From a checkpoint of a small class-conditioned image diffusion model.
Training: adamw at rate 0.0011, 26400 steps, batches of 256.
Rows from block 2 of a small class-conditioned image diffusion model, named by matrix and row number. Rows with one number belong to one neuron. Each number is 128 + 32 x the weight over its row's rms, rounded and kept within 0 to 255. All counts start at 0.
After each neuron's rows are labels from the 100 images, of 14848 (inputs lightly noised), where the neuron reaches its highest value: "lies over" is the class under the peak. Only what is clearly more common there than usual is listed. The data: numbers of one to four digits printed on busy colour backdrops.
# fc1: MLP up (model.blocks.2.mlp.fc1.weight, 1920x320), inputs 160-319
# fc2: MLP down (model.blocks.2.mlp.fc2.weight, 320x1920, transposed), outputs 160-319

fc1.655 [106 125 148 126 133 146 139 158 129  82  95  85 180  90 155  87  99 109  80 108  81  84 111 139  71  83  99  99 148 143 119  96 123 123 118 123 163 107 110  58  96  63 126 145 101 124 133 162 104 152 104 144 100 132  94 140  75 112  96 108  76 138 125 108 118  66 120 125 176 111 179  29 210  93 147 159  83 125 111 131  91 147 101 130 159 126 136  64 133 145 113 103  64 142 104 106 129 117  94 161 160 132 120 128 133 135 132 115 100  73  79 178  55 129  71 111 123  82  95  92 103 118 121  62 102  98 137 204 117 180 121 124  85 163 107 168 211  99 128 120 104 105 143 129 119 137 129 151 102 131 142 116  71 123  76 139 123 197 147 124]
fc2.655 [137 103 114 168 108 137 146  93 122 154 136 137 175 154 184 159 157 164 161 132 154 102  96  93  97 109  62 113  86 125 120 144 141  90 165 120  95 128 114 119 138 170  88 142  58 138  99 157 151 111 121 168 170 110 136 179 105  65 100  91 128 114 138 170 109 180  81 114  58 153 153 143 206 125 117 113  94  98 126 149  93 130 148 145 107 114 133 183 204 152 139 113  82 117 153 139 121 194 118 131 158 113  97  51 124 139 127 178 175 150  95 126 113 140 160 165  82 139 130 143 146 149 135  97 114 142  96 216 117 173 160 150 143 212  86 197 155 115 196 167 118 147 113  92 160 118 112 115 155 116 191 102  79 148 168 156  96 161  89 123]
lies over: digit 4

fc1.740 [180 131 134 181 181 153 157 148  69 114 100 103 136 131 173 174 138 108 116  96 114 132 103 112 121 133  86  42 121 145 122  75 157 128  83  83 135 107 140 169 114  97 144 126 126 119 190  74 125 173  96  79 153 158 114 164 126 119  77 121  74 147 119  91 151 165 176 123 124 102 147 187 127 127  57 177 110  72 196  98 173  98 111 108 168 114 135 107 115 107  43 140 136 163 125  96 119 142 135  81 142 111 138 143  35 117 107 129  91 170 167 101 108 146  96 130 110 214 110  98 106  94 113 120 136 126 143 154 127 190 130 145 151  98 108 182 175  88 192 137 127 103  97 177 154 183 129 178 126 112  99 150  65 110 113 116  88  57  84 121]
fc2.740 [154 133 132 102 136 182  92 148 144 132 107 129 112 156  20  37  90 110 118 134 132 132 133 146 104 135 162 255 149  74 152  98  87 139 178 124 123 128 156  88 168 211 115 100 107  94 145 121 135 122 105 146  46 138 159  67 117  81 176 137 104 178 140  91 149  98   8 136 113 109  85 143 165 153 157 143 108 137 120 125 172 107 140 131  89 106 127  81 134 175  64 120 181 125 123 155  54 114 118 151  77 177 113 162  94 113 120  97 135 110 147  43 150  97 120 152 172 120 103 137 103 121 137 116  57 162 129 146 144 144 130 158 119 186 152 146 120 136 177 152 157 121  84 121 111  86 109 149 159 184 168 112 110  86 139 112 114 183 140 142]
lies over: digit 4

fc1.620 [153 107 154 120 231 131 142 153 120 113 108 102  85 112 170 122  75 105 145 121 122 140 102 104 118  97  92 138 161 110 127  83 142  93  94 110 162 121 162 185 124 176 150 117 123 140 139  85 102 167 111 153 189 107 128  95  92  71 131 118  64 143 129 154 160 156 154 108  82 120 151 179 158 120  57 137 134 119 223 111 176 119 178 155 145 120 175  82  97 121 138 150 178 162 107 168 162 124 130 146 146 147 153 192  67 110 134 126 103 169 204 173 120 113 172 131 155 173 112 149  75  95  78 140 125 118 120 124 143 109 133 190 185  88  91  63 168 121 130 132 121 112 122 112 187 145  87 134  76 131 104 120 133  97 147 133 122  82  62  70]
fc2.620 [128 155 155 107 109 253 138 140 134 148 116 121  69 104  76  75 107 139 147 137  93 145 159 123 125 163 111 216 111 120 134 156 100 180 117 104 146 106 152 108 157 180  86  63 122 156  70 143 124 134 121 153 114 118 170 139 122  86 190 109  97 160 111 109 146  78  60 110 140 130 132 141 190  80 119 141 140 150 117 125 151 133 102 118 131 112 142 103 120 151  83 150  79 168 181 138  51 153 119 148  89 154 118 186 145 117 126 163 157 117 112  79 146 107 142  92 155 123 117  99 118 158 160 108 129  97 105  67 131 179 111 126 108 151 191  98 121 146 119 149 108 113 109 177 150  86 127 156 152 155 199 138 127 121 112 121  91 167 103  74]
lies over: digit 4

fc1.404 [ 36 101 177 100  61 145 127 120 126 128 110 109  65  92  49 153  74 144 122 121 144 124 110 107 154 127 112 136 127 136 111 131  74 113 151  70 143 115 113 147 133 158 131 139 111  97 187  78 120  68 126  57 154  84  91 143 124 153 141  86  66 143 134 147 112 161 102 136 194  98 169 122 109 117 116 141 102  96  63 121 163  84 109  85 117 120  80 156 129 118  85 121 164 148 137 168  91 131 152 139 126  98 133 129 197 133  95 131 151 183 119 131 130  77 168 127 134 143 116 130  68 128 142 130 161 119 127 226 107 161 130 168  81 170 158 132 187 117 157 100 115 132 173 134 148 104 146 176 123 102 179 149 144 121  54 104 129 115  64 133]
fc2.404 [124 128 175 156  93  90 115 159 141 152 108 121 199 104 123 127 147  89 146 160  92 125  88 155 143 116 107 139  96 113  97 144 194 102 138 115 113 104 151 143 138 180 177 154 118 122 129 104 162 130 124 163 174 123 148 127 116 139  73  83 136 143 133 155 137 170 148 134 149  91  83 200 109 129 161 143 112 151 140 155 134 129 129  82 124 154 123 164 153 173 166 120 116 156 159 145 180 124 129  76 128 138 167 146 155 103 136 109 111  90 154 237  66 130  77  94 101 142 140 135 167  83  75 106 142 140 135 127 149 143 142 144 155 205 221 104 151 143 103  94 107 116 195  58 105 109 131 130  83 155 133  78  79 169 123 123  99 177 177 141]
lies over: digit 8

fc1.711 [165 168 137 110 182 143 145 128 115 144 125 105  87 146 234 134 116 152 100 124 153 132 109  96 173 100  81  67 150 154 145 161 124 119 109  81 156 107 170 196 139 164 198 132 179 140 225 112 145 167 103 134 157 135 135 149  91 169 126 108  59 147 151 171 178 161 164 158  73 109 123 167  90 136  91 138  95 137 167 143 163 118 125  92 160 111 177  94 127 128  77 129 126 100  24 133 117 124 104 122 120 121 142 145  62  96  97 104 129 167 149 144 136 185 143 136 142 106 137 130  70 123 100 131 141 121 144 143 133 179 124 143 156 153 137 180  78 135 125 112 122 115 108 172 132 118 124 140 227 112 135 146 109 120 124 141  56  13  12  82]
fc2.711 [135 135 110  93 103 242  61 182 126 152  87 132 152 198  65 117 108 167 135 127 119 135 147 121  99 158 106 188 116  96 158 162 122 158 171 124  81 137 118 148 131 205 120  80 145 119 108 144 101 127 109 126  27 144 169 127 119 105 150 169 113 142 126  98 127  86 100 126 126 142 116 153 140 109  95 136 125 136  94 126 177 159 117 171 177 112  90  67 135 145  76 142 165 138  85 134  67 158 130 147 101 129 150 105 109 132  86 144 141 111 136  46 106  27 157 149 138 130 118 145  99  95 198 118 106 170 118  99 145 132 113 127 113 203  94 164 140 206 103 110 128 116  99 152 101 108 195 185 150 119 173 129 143 166 125 155  93 175  69  96]
lies over: digit 4

fc1.114 [ 89 137 143 121  65 189 147 122 127 105 121 102  58 114 123 106  71  90 121 118 133 159 112  84 170 139  88 109 135 131 148  94  78 120 104 188 138 148 158 142  99 176 171 182 136 128 111 109 120  38 113 163 146  96 140 122  83 120 118 122 122 143 149 132 164 132  99 124 134 111  89 132  88 122  74 103  84  58 115 139 122  73 177 123 146 118  91 173  85  96  77 113 192 132 128 123 182 106 129  98 129 112 142 123 172 127 125 124 103 138 142 171 118  34 218 126  93  84 119 133 104 142  99 122 108 114  97 101 145 141 145 134 122 109 155 196 255  68 142 123 109  99 152 128 137  90 124 190  79 106  89 136 136 101 113 128 149  90 130  82]
fc2.114 [114 161  95 123 119  65 146 122 156 131 122 147 109  84 129 220  98 131 132 152 119 152 148 131 106 179 123  11 129 128 115 155 128  96 155 128 172 105 152 125  98 136  92  87  74 141 112 112 125 124 106  93 127 141 156  93 119 124 216 118  95 157 149 112 119  88  90 120 126 123  69 170 131  85  75 125 157 126 138 127 158 191 118  99 153 132 152 100  74 133  78 148 141 173  94 156  95 150 118  93  83 104 152  78 119 115 174 110 169  97 151 146 133  62 109 164  90 107 124 154 120  92  63 166 150 118 141 113 150  92 127 104 136  90 243 198 138 180 152 118  84 119 134 112 187 135  52 193 115  88 104 110  97 145 127 136 102 143 174 103]
lies over: digit 3

fc1.250 [111 182 153 152 108 104 151 123 100 111 102 116  45  85 169 167 144 133 108 142 165 106 115 116 202  97  71 168 145 153 122 126 123 152 143 132 137  91 130  93 127 165 202 147 187 149 100 120 104  88  90 124 140 118  97 141 109 129 130 125 101 143 114 120 174 127 103 119 129 119 154 161 134 130 124 150 104 140  80 112 151  68 117 166 167  93 129 130 138 123 105  70 122 111 153 134 155 122  93 136 150  99 166 146 169 100 112 124  87 130 136 153 144  61 167  92 100  78 136 156  55 145 153  80 115 117 135 172 131 176 159 169 139 128 181  44 152 123 115 108 106 124 120 109 133 145 139 172 115 116 139 113  53  97 115 106 152 125  80  91]
fc2.250 [170 116 127 106 126  88  77 177 109 157 119 141 144 148 163 127 143 194 131 126 115 110  92  92 138 146 122 134 161 157 122 136  84 120 138 120 124 130 163 219 125 140  96 130 123 122 112 116 110 149 102 135 157  62 140 159 170 153  92 143 123 180 108 110 188 166  99  91 118 112 158 192  96 153 192 110 105 123 148 140 183 155 191 167 135  93 104 222 104 173 139 127 167 103 130 149 157 127 125 139  88 152 118 105 121 148 129 127 153 140 142  97 169 130 118  83 111 121 104 142 133  97 104 139 127 122 119 190 105 126 144 158 139 180 203 137  92 167 102 160 162 142 109 125 128 120 122 112  76 114 112 102  93 177 127 130 105 142 211 136]
lies over: digit 4

fc1.342 [125  96 156 131 179  99 166 173 120 108 110 104 138  69 140  97 156  99 118 114 103  88 116 133  87 117 103  91 149 177 104 125 113 124 110 123 150  96 186  11 145 143 151 110 139 116 143 142  88 162 105 175 123 145 132 122 136 157 103 107 120 149  96 131  60 119 116 150  73  87 135  63 185 113 128 186  93 131 187 125 177 185 107 135 140 131 124  61 157 157 144 149  74  68 114 124 111 127 106 164 143 130 145 143  86 104 125 105 172  81  81  79 126 105  77 102 110 102 112  97 111 129 139 103 101  89 134 183 139 134 142 132 113 105 201  77  75 110 136 134 117  98 117  73 133 143 134 131 172 125 164 154 102 133 105 176 147 192  55 116]
fc2.342 [148  75 106 146 139 118 100 137 113 138 163 186 143 112 118 115  83 147 179 129 134  96 109  77 137 129 163 174 100 119 138 168 161 125 146 116 156 105 175 100 112 139  99  99 101 114 164 125 116  88 119 146 150 165  82 120 157 152 124 121 119 196 136  98 115 107 102 111 162 168 158 101 184 148 163 116 134  99 134 145 116 129 195 127  82  89 170 207 177  67 121 151 104  91 126 121  72 167 142 140  98 110 168  91 132 126 106 165 123 128 125 128 132  57 107 172 110 118 111 166 123 124 191 135 185  99 163 174 119 173 119 117  95  63  52  68 118 185  99 170 136 114 105 195 161 116 126 126 210  96  51  91 177 122 119 128 105 111 168 108]
lies over: digit 4

fc1.585 [167 114  94 128 133 146 138 163 124 152 125 127  59  91 181 109 105  92 125 115 157 126 118 103 141 156 106  42 144 156 156 122 125 113  74  76 151  99 156 161 120 141 184 115 128 116 179 144 121 119  83 143 166  91 107 148 159 161  82 111 106 139 126 163 171 148 148  96  90 125 154 161 101 135  58 136 124  97 181 108 130  71 134 137 165 123 157 105 162 163  79 161 124 113  70 164  53 114 152 136 167 100 158 115  75 114 108 117 137 158 161 149  46  82 117 194 149 154 144 157 117 143  74 156 156  90 114 123  95 143 155 166 142 147 156 197 121 112 146 109 134  87 146 107 123 121 121 135 147 112 163 161 130 100 129 118  67 102   0 109]
fc2.585 [179  74 109  58 133 175  68 102 123 194 124 107 131 163 138 140 147 119 103  97 125 149 136 143 108 110  72 166 102 119 152 111 115 138 140 136 152  56  90 124  73 214  70 110 113 155 133 131 144 120 113 127  63 119  76 125 130 118 179 134 124 180 108  71 110 144 108 169 115 141 104 154 180 168  49 133 165 119 123 137 193 124 128 129 147 136 100  81 132 137 115  94 150 124 106 152 147 170  89 136 114 146 143 131 120 119 126 149 152  92 133 104 165  69 165  69 174 137 116 142 106 162 164  93  98 137 156  78 137  60 106 176 127 153  55 136 124 157 105 154 128 125 139 120  51 195 159 188 162  93 130 128 124 147 108 129 115 179 161 148]
lies over: digit 4

fc1.407 [110  93 110 143 184  96 109 158 108 107 118 127 118 105 137 202  76 165 128 128 143 132 109  98 176 140 154 140 138 139 125 177 190 112 147 129 111 102 147 201 148 220  95 159 103 129  77 133 124 117 132 167 151  79 144 114 130 216 160 139 158 154 112  98 150 138 139 116 138 104 174 142  89 124  86 119 113 131 178 139 142 101 125 211 180 130 108 169 140 112  45 140 103 103 101 109 127 128 124  76 149 172 128 133 132  86 156 106 101 159 165 158 132  66  96 157 118  59 119 118 116 122 143  84 164 108 135 134 140 169 146 128 123 161 122 138 175 116 121 123 122 108 133  89 135 148 153 112 107 149 170 157  91 114 120 141 119 140  92 138]
fc2.407 [129 176 179  80 109   0 195 137 111 130 165 156 111 134 132 119 186 145 136 165  93 118  98 111  73 108 100 200 132 122 137 105 138 134  90  85 132 110  81 111 145 148 122 157 159 158 126  96 123 147 156 103 245 102 101 112 125  80 108 112 164 159 141 100 169 143 151 119 149  76 142 190 129 131 182 142  71 146 115 160 124 129 133  88 114 109 137 146 126 123 114 156  98  73 101 152 128 100 131 122 125 124 163 179 101 110  73 138 164 104 118 152 133 173 134 150 106 171 122  89 131 157 130 147 186 162 116 149  92 161 100 142 161 137 187  89 172 136  92 151 152 121 116 145 153 142 136 132 174  88 149 155 152 115 113 122 114 102  79 126]
lies over: digit 9